Weights of a small contrastive image-text model.
Training: 10200 steps, batches of 256.
Rows from block 2 of the text encoder, named by matrix and row number. Rows with one number belong to one neuron. Each number is 128 + 24 x the weight over its row's rms, rounded and kept within 0 to 255. All counts start at 0. Numbers have three digits each. After the name is the row's rms in percent of the matrix's.
# fc1: MLP up (text_encoder.blocks.2.mlp.fc1.weight, 1024x256), inputs 0-127
# fc2: MLP down (text_encoder.blocks.2.mlp.fc2.weight, 256x1024, transposed), outputs 0-127
fc1.169 073:172086113120158124124105097180117120089116133135155108145142118152155120108166170143118134151141106091144096164166121119135099134139143139131120142156084101115168076129151133134109109109114125146092141087118075190130132143136082093106114127107100122131101126181132106144148101131101119139115106158153129113141113177139137099124163109180102130133120083131112165156098136128087113154149
fc1.170 087:154118133105166105109134101142113154117129153103134142126113137138127149153165160109171152159147091092126112126126098114142149151151159130130138132134109125130161161139167145153152103129150137170098100109107123156109116168130107101132144132105116138108082129136149110122160132083100091168146102149140108113111121171103112098126145094147156176119109085119129144137118162116147098128133
fc1.171 122:128135139133141095138099106135125158108118112157145112118177152121129096114120102140166140108135144101123129110090069138133101116155097118088141076133177113130131179135153084103114131155107113097104136116155122136104106151121126099118142105067117133124139130138084135105143103161151136168153115140146137120131118152108178076115102120155117161121160136168166132128102114134138154130118
fc1.172 153:119152109169102162135122126114150110167106130142112127111132123133131150122072129120116076124121116153116175117129127146085126161105097112161154127120120139091081109141081149123156145122139123099160155154154179098147185103129122123143123105143129177127159139122163152123071097162149171132109180120124041167143131098130115158151106145103104104080132147147110086129181123186160110110153
fc1.173 090:164119110103156131123136095141107133131112150140124164137158137115128127145106153087163135117126083097117116109157132067134142143142168111108102115116091107132152141167117128154135121134158110150086106096087123140121090168115147129109126119143130107149077110121127112112151142067104114166166104132125138112088156155160107107118141083099170149109123113092157141116152170119108078130124
fc1.174 068:197123146134166109112118125156129135116166157095168137122141144151147150140147147113160136110137107107118065130161096124134149085137167153101116145128126108121148108127162132133158101156106128133116121110115095157104104178163125118137159123121122124141103123155110123117168137106118103128108121119105120115077120160110139110121178125145120128139126094137155120142095122095091135176087
fc1.175 102:161106151097144130136120117145095143111118154149159130133136123120140161138151138110184121106089081100121107145135125117140104101148152128126149120121145111186143174147167126111146102113124059148126098106125104143121074147118125106124132115102126098157083069119114087119173132115127122158176074126148150114117111147132132083107157125125147170140141105139212143159071123093104134137122
fc1.176 119:159156133078145120126133098164145103087111151124147124168106140137144157137178142130130151169093120149136087160120125160154116115121161177121150132137127120120152144115151149133157114124129125183068129129135143133133128177134085143122114104146133146120102122150201064135147113110126124132154101135135145074122091182129133114133161144129129141136093102144129133149104147099115126158142
fc1.177 076:150133134096114146163091099143162104080114142088146153123168185125132092103102117136135102119150139143151102115127072134116111116133095173085148121151162103145124185123143128127129108151121136138120102141144132115129110139131091102115134113068129156090139165149128137105128102158157121187171113154133136110129140140112176080119134154159106118115135127160135143132112158131117096150161
fc1.178 102:142118118125179113138136067144123113156082140141148143104157166137154116157128140095156129109108123104122098120149128109126143169145183113124147130093114134107145137169120177172148125117136122134109125138094126154113102164080110087110115137147143145130105107145163120091169121109092094174140138134156123121109149131119122093127140100142120162095121088135146125143124155120103117174170
fc1.179 113:121132138079171107126169131152095128068147113134163112160151118098102149139155088155145160129109137107131118122113115114177114092141161109106115109131149109178187147116172117117133123145076108181096073100121092127092111161122139146128119141117140083107121095135109094117156144104119108136174099113126176075127107162087139109097135136143154121143116099127176139134073160105127118129113
fc1.180 101:164134126104166111129149118145113116124087136118126170145125133136120180138160153101184110141130090109123111123129125082160148130140188114103116126106100111138163127166118145149162128125136108151100101069106118123117087162107129118110131113157151116155088087117137100118147139090112092172166113146110147129092145141157101127110178098096175173120113115121157153105113176150138126157104
fc1.181 080:151113128052156137141158097155115120069129159114149132131141140116121163158162146132138135115108147147122111119139120119137126133123153121145149143130093118115171113124147145156113114118150106190097123089111097147125144150106127127139107109172137135135088104137163105125134137061095103139181107135120130096136130174138148155141150108109136184149101103117164119119120157142136108164136
fc1.182 109:132158152136104102150102156090131134115153134156103115147096107106090173087153130156132133206069135152100135153105158145137112115119103153089121156132126143162115087103123090104113119138134125133106143132164158108138131096137109152138123101139109114143133116099161062166126135125167139104130100107101145111160115142123115140105148154124126129168140165165148147111132110122133121107097
fc1.183 152:122154106183108154120112116128135100153111121097112132102147116150144149137094124111099069115163123146134149099143105135085136158115120102158139110099123144085097132160074143140166147127138118094164137156129157122151153119154147122114123109143143156112150154139149179111085082177135157142098194138129065168116142103113129156172095139136108097083116129121107084149178132188142112129151
fc1.184 083:153120119112118132122131117143131070089100121145139133146125125106085140123133127102133115127091104150149131124162115117126135118097105142123119188155097122127119132130115125172156080110181117099095116131132139166146128133091156133113134123152132168175117124141139119183119118129169124169173119133131107119117147136154149160124166101129133189133121129132101109141148164162120102143154
fc1.185 105:157094128097153114086155110189118130084125153095153130152115141142141136122192140130127160135137129122141087144157122126160148131132181147129142151128096126140156146121149151156142108121117145159092094118122103176142097162112101145141128123122132154107057128138120096138162121108104099143132096123149168081125098190138164127142178120131148150152115103114135144139105166130114121148141
fc1.186 097:122115152110136122160117120122115145109113134167151116140160148129092129121134097140149140122097137098123120132116097105145115105157103132086151120120131114146161152122172121145118151120097128161089128095154103134112082144114123129119149105086142113124127086129113128109153113141166123198156097087132150103112126145107157136095144126117110137171155117170163171122080134063116151139141
fc1.187 081:170095150126122131140117123113109130123123127179162145129153159128076131135129101097179154111076161121129112132115090127141125104120071133082159139159114094162152166130181080138140123144127111140114130111150117119102092139096118140140157106065122115117131109163093120111168125111127104164151095150159145134144121137145126114108136125145098153137159131167158191107093117083100151140103
fc1.188 180:144161151091121126170121134135131106107144135157096104133108115106111155096149147129136140201097102137132134145080144153151123113118114174133128166150111143144117115107124107116098124099143103147108163118160147126157134125129072149136147091146120130154078122123172068172136135112165156122161098120143140089112122146140129131100181161112123147165134148165157130116125108129124138146114
fc1.189 095:132131144092132122124166104145137109083115114155159113170124139143113160106162135119146136147120100088116113151124090124142111119139141184127161140155135113125173138141158138122112110120132122169052119095125101137124114167142098119109122132132144100140086110151178069136153136085123117139182080124142140080107091144137136125126140128144159156142088098152165156126076149114123114151136
fc1.190 064:120131141119134105120110091139119135129108103125126140147106138135095102171147125070152150128123123083130088150129100138125144124138148145118158131122159122136142129168101157136158152143086132153097107113087116126111093151130147100106123121084123104116133101153118116073147136111145138133133102171153135110167088120073108116087116124131139130133140097147122102126135134080121126140130
fc1.191 107:167095166100173107117122147153141100086146118148144114149117161116116150082169166135133176113108123111154085143158137140148114126131144135107150139168129146145133121102154134141126098109108132154103104115134088145113098157101095116096146135085121109124098099158155116136174151098104102148164072145158150097117109165137101125113152122154107143158096085147117174146067141113117155171148
fc1.192 105:150132105104179107104136095160121145081117148124151127160124130125107167150187130107154161146113093115145070139152107115132145136139182142109130141132124128138162113142154172141133088157119140166070107096103115176129116161125114125100112127127122123114090114151137090101169116103141122149169120142144152074112101157143121128132120110136142156131074099126133151141121174119100085149133
fc1.193 056:117120126057162139136118095160129152133140144112140155133108156143134111162141129119134132153094119100152102092139101149150141095130148152167123099137144095147167136152169125089136107148136111135155118102135068133097099129139110103129094125119139137130130127156149111111172122131130137133106114117130119105108125171106167082100138152157111142089151120127103078110137124084058158089076
fc2.169 045:134122104127091175129128107137150109135121072164132137146124129169111163138135137108136075138127140174120183156156097127144138131109138150143159176120101126128104114147110147118133162090137140130139128135146107160158138110135131150103142146159116135121094134140146143153097134088105181097132126113119125133143154098152091131133123118145126145117118114127096145125165150191157124125153
fc2.170 077:128090092142094171143158127118112113115098111148120136102122084126120131152111131111118094140143117161117172116121125139100166128102141156176126157120109173091127114165078134113184143107154115142124129122102125152140129143155139153141154127142157127139085112124131175152096132090131140134128156136119108172129162118145150110165128134114136139118140147107110112148183164230196142127146
fc2.171 100:125164158112142130133102161093133149094149117136108136126126083129113138136126151143157118202120126130130136135101127150141143052135090186081113148124105134160157139111144086127115136158148102144119124115127116122109092123162111165144152068107120118137122137128159100111140155096177132107133086077123128134148102131117149136090156175155125124162167159133124131090101131110152141124095
fc2.172 153:119139112120172142125139105139138113119119041139125132122134133145104134173087115162145104116177143164122147084110115125100135113124148123113123108118128166129174135111070107107129171145124116124111132098165162119093122140149128135147057132144138181111126114116167174091114125107151147138100126115134120153178135137122155159145126173135134131107136140108101139089131135173178093132136
fc2.173 101:127113117112092183149171128105109118133108109134103147120116093142125153163110138100124118163115114136117177126141147134122159103107150157169103147121102153122135121188077140136166160108151127140145132119101119147127120129128146148142160113172156132158092115138129159149089118075126132108154145146126124161133154123152108125153142128080136153125148138114134118156157161203201147144131
fc2.174 042:133178063128132143134116106141113140139122128134119121126105091128140118150097150117110096154135113166092129109101126111131128176086166129158116125129119154141099116120072106145163148154112114110128111128128130119124168147137114144144137154128124150126097119128144117087128094134120160142118161137132079122123148137146156117151144113093121139078109136102161083116139109159142111121164
fc2.175 099:132161123105094162155130130137134128102128124125090131143125077108126153124121165132107117164116126155135160158085143153115146084113120168152104156154118159128118133140118117117156120118156108136118147135136136108132144103149089149155167075132156140145090137104146128139101121058142139100129120103121122120133123141158165105149154158104132118126156155129124101106154125161161139119105
fc2.176 129:135141125140078187135097124133147110099118072144109138120169126143099116151108100131108086126155153162126173154116089176098150104117101157143136151153134150103125155148112144075128134131184130136160153153171146103154165123153115109124168125148126167148118161133146163149075108113139164123118137119141102138149129124118126095155122150106107147108127130156081088137168114171170137137123
fc2.177 073:124159142108152186155154132126099135117120089145113149108153115116096149194133123131164131174117108128119128127085113164131160105084123143114081114108123153165186147126134118124163144163140107141109124088134134110105132155139121144163082107149146128155133089122160126032129136103152132148136115104135159145180104134157157168127137180123136121132158129094148131109099146126192083105150
fc2.178 100:119100144128122181154135137132137114107112116133106121106161135099104084186116117130081136130210119156115163146120108113110164100123122157138118158157139137120169173140107173132141134105165127130148102091139168127143135121148119097138136168114187161112087142122112168139101121078121097115099140119111112167147169151133113110154165139128131156129144123111111086130140147162182098152114
fc2.179 092:121176132134112159116144169158127122130164138138106130125128095142132115134131171114104111168120097148106149135072161128105123146090126136162081148142100158142114104102129109113139128140167109118128134137131142112141153112150110174174120114121134157169104153083142128124094140128125147090097148094130124134138124113139129116145141142108142071138136178104134094132170093148133097094096
fc2.180 110:120111124121076191122159116121107115131110092132114150103122096124124154154117141093113102152104128149118183137131143143111171118109139144165116162125102162113124117173092131125169139101167143144140129135103139146146141113123139140138160102171168127157096118127137158133080114079113127117138134135134114164128154123159120110155143140103139135114148146125115112160166159209187158143123
fc2.181 082:112130132142089161110109162145124110121145096142125116128111111147116130140115136100106096150106132169124163140117111149132135115101111142118121161145099170123123129128139142096102147133172142121163165138150133128146145107142098149135153136144107160164105150116192137169073128106133151083103137127155120126161136109115119120145123146154132094139143149146086089131174088153160150117118
fc2.182 127:107150146152111127124102138126164124113139109113113119125164162140080088151088105177084127118173154158132130146129087144095150103145103153140136163148154122104139164116119154077105104123125146124150162171190177068143164113148112083131117167121127178098130184136133151174119133128140132117092130121117118138167119119135110119154125163143109117102126124134073097118131098142136116129126
fc2.183 155:118132115122169138127127109136124122120122041136126138128135134141103128171098124149162102120176135146114164078107125130097130117134156113114121112111130160135181132119075112112119180161138112131106129081160153122086111139148129136148064121141134171107128103112167177086109133099146147146097129116132128144173136143121155162136114175117144105112147146106117138092124135172180090122131
fc2.184 083:122128124122101170117181110136142117132124098135098160113105125155132155161102093126149078156113132170108187129094110146123144083097172127130087151104105151129151109138083112106150166130128149132122138122130116114129131121157131127149125111150157167142111125120142155114091096110134128108119145105103135133159140131124112138171121147125126159129175140113140154099154165220207099123130
fc2.185 109:150141114116075187152120125139106105118122087138109155104152099139119141145114133103150090169086119158112160127098120160110160125093115156155097154142116167131124130140122134093150120113200123135128140142112117130154137139147114152135158092171130136162088140136163130139094123093130158117136146114126119142136127119161143104144130144094144131116164141117115100138158123181175156114114
fc2.186 086:150177121102135176126109136125143127077148102130155118145161071131101152140128145158152126143142106139134140128083112159131126110136132163103113117119103132135139145111113086135159132156145066129097126105141126126139108142162099152171134117124160151150128130110176108116135150114179160132139123092158123128133090138137167113128130186111132118127140163118123110107117121156140111115095
fc2.187 075:127183121114136169169116111121122141096121121137111148132140074136135191140137156138150134157119080134119148147064131140120133092126147140127096119139127143147127153126124109145143134149150079136099139113118135120107101124139097160155129096125156120158105085101162105104138133087163149119154110092115135137141138137122181110101137170110155133124179133094128130084122089126134126105084
fc2.188 182:103136145152095154145103131121172093102138073135120122124169153141105097141100092147085095123166176178129155151116084168100146110135096156121146156150153131110134159123117154096090132132149142128159160168176161108145158117143114093119137150141119176112130165142155174170082107120136160115115143135127115147162135125101116114156108149141083142112141126163076097138152118175158139147124
fc2.189 094:098125123140095177141104114135138112110123069137110130110154117135095130141099104117112102133120152154120175141116110180120143123121089161156138173145133141106112138160096148098129133119153141143136156150143130107144160110139118133125162105148111155150109142135157155165070102107145163116120140137123124160151114125148128102160120155134085132100127150167089106123173144193190140139141
fc2.190 042:133151141109133101125142140164131097087120119152154096121116167092133124123124139152083221108122127113146078136119157136170142129118116142171131128162142122143118155131140161130193092143110094155122120151131159156123176106111122141110188091117177143135094140155088096104146136113097122103118100139151137118125119174131140128108147124124097096127094139151136100144102120124129108142133
fc2.191 109:101189108133113180167131117120156117105113102127091121130147094159130176123117130116101108163119133142117154161102121154100135092121135185163117148133122151125111113147122128122137134104170105125130154149141128117136129119137108149143124079161124127152122139122176126152098100082159149114133118102118124119147135123135158120146139157112116125108157124125100100105148142171157150134130
fc2.192 104:136122117134095201131142117137126108133124080125119144121125111143093128139115141098120085143112129158132174133129119147116164117101125177164141168138099172100119128171095151108137137103171135135140130149119121139159132136157128150113168112160136137143099157142164142167089119098128166112121146148129118158127157118154135086160118146105132138111115144133110085150181170217161156125141
fc2.193 038:157132075112157151124164077138121113081114116116181103133139103102159137139105136087187152138119135129181109118112124128168111149114142157106095105126117150128147139108159097160125139144143089136114105136115089157165129174120146155113159123130164124128160096146109091088154129128105142148155100153142151121085127166149152077119158121128135164139122112088159123123108138143153125151163